Weights of a small sound classifier.
Training: 32500 steps, batches of 128, held-out accuracy 99%.
Data: trained on struck, bounced, scraped and rolled objects made by modal synthesis, 53.2 epochs.
Rows from block 8 of a small sound classifier, named by matrix and row number. Rows with one number belong to one channel. Each number is 200 + 40 x the weight over its row's rms, rounded and kept within 0 to 999. All counts start at 0.
After each channel's rows are labels from the 100 clips, of 14976, where the channel reaches its highest value: "strongest on" is what is common among them. Only what is clearly more common there than usual is listed. The data: struck, bounced, scraped and rolled objects made by modal synthesis. In brackets: how many of the 100.
# convs0: first width-5 conv (model.blocks.8.convs.0.weight, 128x128x5, each kernel summed), inputs 64-127
# convs1: second width-5 conv (model.blocks.8.convs.1.weight, 128x128x5, transposed, each kernel summed), outputs 64-127

convs0.42,264,197,209,136,237,130,158,232,215,261,169,177,139,239,227,222,219,215,109,205,229,215,216,193,191,301,182,199,257,243,232,243,118,203,149,127,207,193,244,187,218,236,166,120,226,207,206,145,211,219,226,171,236,205,127,252,164,215,120,229,202,221,135,116
convs1.42,252,304,184,195,245,245,151,187,225,205,123,164,267,274,168,239,197,211,216,174,172,191,208,202,145,217,150,221,204,195,170,199,221,230,206,204,215,163,212,162,205,222,211,211,205,210,170,220,206,177,166,96,169,102,134,289,166,281,278,198,186,254,128,292
strongest on: one hit (100); small (100)

convs0.39,200,211,213,246,156,192,172,220,182,263,213,178,200,222,200,236,219,248,262,222,189,191,265,159,227,211,177,200,269,242,276,210,211,229,220,218,223,194,247,209,269,249,182,209,188,216,234,263,252,260,252,243,230,249,177,201,199,198,273,277,266,227,208,279
convs1.39,230,201,219,168,229,160,197,238,183,248,271,267,164,188,245,232,228,127,173,202,167,193,153,123,259,153,256,175,194,175,159,277,159,154,149,185,179,185,179,235,166,161,166,174,166,119,235,233,207,154,188,210,166,207,173,137,184,138,171,180,154,165,181,185
strongest on: one hit (100); large (100)

convs0.54,264,252,245,150,239,146,183,232,237,299,228,250,169,220,200,188,170,173,166,174,234,201,203,171,172,313,208,236,218,229,216,232,184,204,183,158,206,211,253,219,255,262,248,206,200,198,200,185,223,292,249,190,251,249,142,257,218,198,220,200,234,195,168,247
convs1.54,211,239,177,220,218,277,197,214,253,154,151,206,319,259,208,253,139,215,205,182,166,158,207,188,154,215,127,210,181,168,179,254,212,206,220,209,207,105,210,163,221,211,223,214,222,236,176,177,225,153,179,169,159,75,128,322,135,312,290,181,184,252,106,297
strongest on: one hit (100); small (100)

convs0.34,260,214,230,113,227,111,160,225,215,266,179,177,158,220,223,213,221,231,120,229,230,214,196,208,178,277,199,204,227,249,204,251,111,207,146,130,219,187,230,154,201,260,133,130,242,225,207,144,207,241,221,143,212,176,149,233,182,206,110,212,199,209,139,104
convs1.34,265,271,221,169,231,253,181,189,252,204,148,211,277,267,164,225,185,214,194,162,161,194,206,196,149,231,147,258,178,188,155,210,239,209,212,210,211,140,204,173,242,228,236,216,212,209,182,220,225,169,168,117,194,110,113,279,163,314,289,160,170,277,104,300
strongest on: one hit (100); small (100)

convs0.22,205,252,232,249,144,217,241,260,182,233,175,196,238,268,217,224,260,289,194,192,156,254,211,195,217,235,177,149,270,176,163,257,207,235,199,190,228,164,223,193,218,255,194,194,282,266,202,196,189,213,203,238,261,170,256,144,182,203,194,218,234,268,216,217
convs1.22,176,266,227,123,208,136,227,269,198,176,256,216,162,224,169,200,275,222,206,113,218,257,194,173,268,240,248,184,209,139,247,175,171,147,216,203,130,252,117,198,239,246,215,245,161,215,317,180,195,220,157,164,217,252,249,187,132,202,213,230,242,160,192,204
strongest on: large (99); one hit (67)

convs0.84,195,193,228,195,204,211,200,222,224,263,182,181,238,208,216,213,205,177,196,227,208,220,184,197,207,200,102,124,260,228,136,236,237,219,220,195,216,126,226,205,141,240,217,197,235,237,271,229,203,209,211,202,212,200,182,233,122,179,201,252,243,274,168,237
convs1.84,226,208,224,270,211,237,198,227,211,223,199,193,236,231,268,229,237,236,224,247,238,234,240,235,257,237,235,271,234,232,232,222,225,226,214,222,222,188,223,263,210,231,207,210,218,219,260,300,233,240,279,255,248,262,246,224,150,235,249,242,244,238,201,240
strongest on: small (86); bouncing (50); rubber-like damping (42)

convs0.5,238,227,211,226,260,223,231,186,241,234,261,290,221,242,161,185,236,141,273,176,248,189,199,207,277,246,237,278,208,213,318,224,238,170,227,231,200,213,194,233,221,208,224,268,159,200,146,278,190,248,210,233,241,283,161,264,235,222,236,161,217,169,233,245
convs1.5,201,192,218,228,194,248,124,216,203,197,112,127,232,227,229,267,188,233,198,218,210,209,207,220,179,203,108,220,190,233,214,260,210,230,217,229,215,120,234,172,224,224,216,210,241,238,185,189,170,220,210,206,187,110,173,249,162,247,210,190,186,244,195,215
strongest on: one hit (100); small (100)

convs0.8,190,213,226,205,195,173,228,112,192,214,163,196,152,208,125,161,252,251,140,236,204,216,264,205,198,224,169,217,189,261,231,183,142,261,225,145,239,202,267,179,253,250,112,211,289,246,193,181,224,206,235,200,220,196,244,224,193,223,113,230,215,205,220,116
convs1.8,194,173,215,127,195,141,205,245,154,222,269,218,112,149,171,176,238,221,234,206,209,216,190,196,267,232,288,222,233,183,218,206,147,197,128,147,168,199,136,212,143,165,139,143,129,144,238,245,219,162,183,136,194,246,249,138,230,120,137,170,155,132,249,124
strongest on: large (100); one hit (98)

convs0.102,229,184,214,185,314,186,173,214,242,182,228,172,201,199,204,185,202,187,197,209,280,235,212,210,208,245,253,222,208,261,331,279,190,186,200,201,206,247,198,236,231,172,180,193,167,193,176,230,209,250,206,190,183,245,231,301,229,234,216,182,192,156,209,178
convs1.102,219,154,195,246,220,283,154,99,237,213,114,150,221,197,240,223,186,205,219,222,213,212,210,252,153,185,196,170,218,219,202,253,226,219,239,216,215,187,216,126,217,208,237,233,250,222,167,182,216,237,198,201,244,170,194,252,97,240,204,224,246,239,175,229
strongest on: one hit (97); plastic-like damping (53)

convs0.90,190,199,208,189,186,182,143,197,197,197,138,173,210,196,135,175,227,242,202,220,180,295,197,212,222,110,174,181,287,225,131,227,208,233,170,213,196,127,223,154,193,291,203,201,250,245,238,271,187,165,186,196,189,162,209,182,139,228,178,282,206,248,181,224
convs1.90,205,208,239,160,221,193,208,221,208,189,214,175,241,203,209,239,287,295,275,177,280,287,269,271,254,280,257,251,279,202,295,170,237,242,188,216,197,262,238,263,189,204,200,195,200,215,304,252,211,240,188,209,208,270,248,203,237,187,220,219,192,192,219,209
strongest on: small (99); bouncing (69); plastic-like damping (37)

convs0.124,268,213,196,184,245,204,227,222,227,291,206,205,155,240,202,263,247,209,197,182,244,209,246,207,179,310,175,220,305,233,241,237,174,209,180,199,211,195,242,275,264,247,237,231,196,189,210,214,221,201,246,205,259,250,163,255,202,196,238,271,259,293,200,252
convs1.124,205,232,160,191,225,233,191,223,174,168,181,201,273,239,248,280,211,203,206,167,198,186,184,199,183,185,202,211,157,176,194,239,191,246,152,186,194,191,163,189,165,199,166,168,184,178,205,261,135,184,175,170,151,155,122,273,220,263,273,182,145,219,162,274
strongest on: one hit (99); rubber-like damping (75)

convs0.10,230,207,194,227,263,190,223,178,247,224,240,267,201,235,146,195,244,150,279,152,254,176,199,199,276,224,227,298,217,203,329,217,215,171,227,235,192,206,193,244,208,184,200,260,148,211,143,297,199,205,223,234,269,249,178,243,224,231,241,191,239,202,238,239
convs1.10,206,179,212,243,213,228,124,202,198,201,123,160,223,214,222,246,195,233,199,226,216,225,224,226,178,199,111,204,193,238,215,259,219,233,211,234,231,136,237,170,207,206,209,210,231,205,189,209,180,221,223,210,196,124,179,243,174,227,202,205,190,231,187,211
strongest on: one hit (100); small (100)

convs0.110,256,198,231,191,281,192,190,255,262,287,206,197,162,250,233,284,261,174,166,240,275,209,230,231,199,264,203,188,276,265,272,266,167,241,183,203,220,204,251,227,245,241,254,225,217,209,219,225,213,189,253,192,203,255,186,285,193,203,202,249,252,259,217,227
convs1.110,184,206,172,221,218,265,240,169,184,140,182,198,278,246,231,279,223,183,153,138,144,209,190,175,216,160,225,220,158,154,207,219,192,258,140,195,202,210,169,209,163,196,160,144,183,177,198,256,145,171,196,202,192,198,125,252,181,219,264,165,172,233,180,250
strongest on: one hit (94); rubber-like damping (77)

convs0.85,203,245,247,192,192,206,182,235,178,256,154,219,252,232,186,220,223,257,203,197,200,245,205,212,184,244,143,155,249,230,149,279,198,214,160,187,177,124,232,189,183,291,221,182,265,268,281,212,196,133,195,193,225,141,244,177,151,239,159,282,199,239,207,198
convs1.85,226,268,259,191,242,223,240,199,227,184,219,206,205,250,179,187,307,267,255,133,270,276,255,239,202,237,240,229,233,147,292,130,190,224,175,200,190,233,175,178,206,225,183,190,173,192,231,228,162,183,164,156,175,222,198,209,194,219,211,218,182,199,197,205
strongest on: small (70); rolling (50)

convs0.61,226,192,178,249,267,213,245,162,242,252,263,253,186,243,157,207,252,173,230,204,273,210,223,197,251,199,231,248,214,239,302,207,223,178,217,224,179,216,220,250,208,176,212,266,172,215,283,293,185,171,225,218,265,255,227,246,242,185,205,154,236,149,262,202
convs1.61,197,170,194,208,191,208,176,212,179,183,158,166,167,188,211,249,202,207,192,227,203,191,192,217,169,183,183,209,183,222,208,231,175,235,195,205,211,206,224,184,194,199,191,158,195,182,189,206,186,208,206,221,187,181,214,221,194,214,208,186,182,212,199,190
strongest on: one hit (100); medium (100)

convs0.31,275,203,236,185,249,186,213,222,245,273,228,192,197,229,215,271,219,177,209,193,282,208,221,170,165,294,209,250,279,238,257,203,203,202,180,204,183,222,245,262,253,254,251,220,193,189,188,207,205,172,256,197,241,250,170,269,236,211,268,220,254,230,253,263
convs1.31,194,228,166,219,207,229,189,241,183,169,182,230,276,224,241,289,172,182,164,185,151,177,183,180,224,165,200,209,140,163,166,243,218,258,177,207,228,205,197,193,178,192,198,194,210,205,200,256,174,188,189,216,146,165,146,258,201,245,292,180,179,223,154,285
strongest on: one hit (99); rubber-like damping (80)

convs0.45,185,200,244,167,187,174,189,252,181,250,173,166,247,253,267,251,254,251,190,118,159,246,218,199,199,243,181,162,219,222,222,260,184,246,184,114,236,185,198,140,223,289,132,137,246,274,134,150,215,275,201,179,259,188,195,172,190,223,175,188,224,168,168,179
convs1.45,152,241,260,93,153,110,249,207,196,204,246,237,119,158,157,136,231,198,203,153,178,200,212,146,291,203,262,178,209,151,181,196,212,233,179,239,240,138,193,278,211,194,224,222,193,207,301,257,208,159,177,137,202,213,209,168,179,204,172,163,161,168,170,187
strongest on: one hit (100); large (100)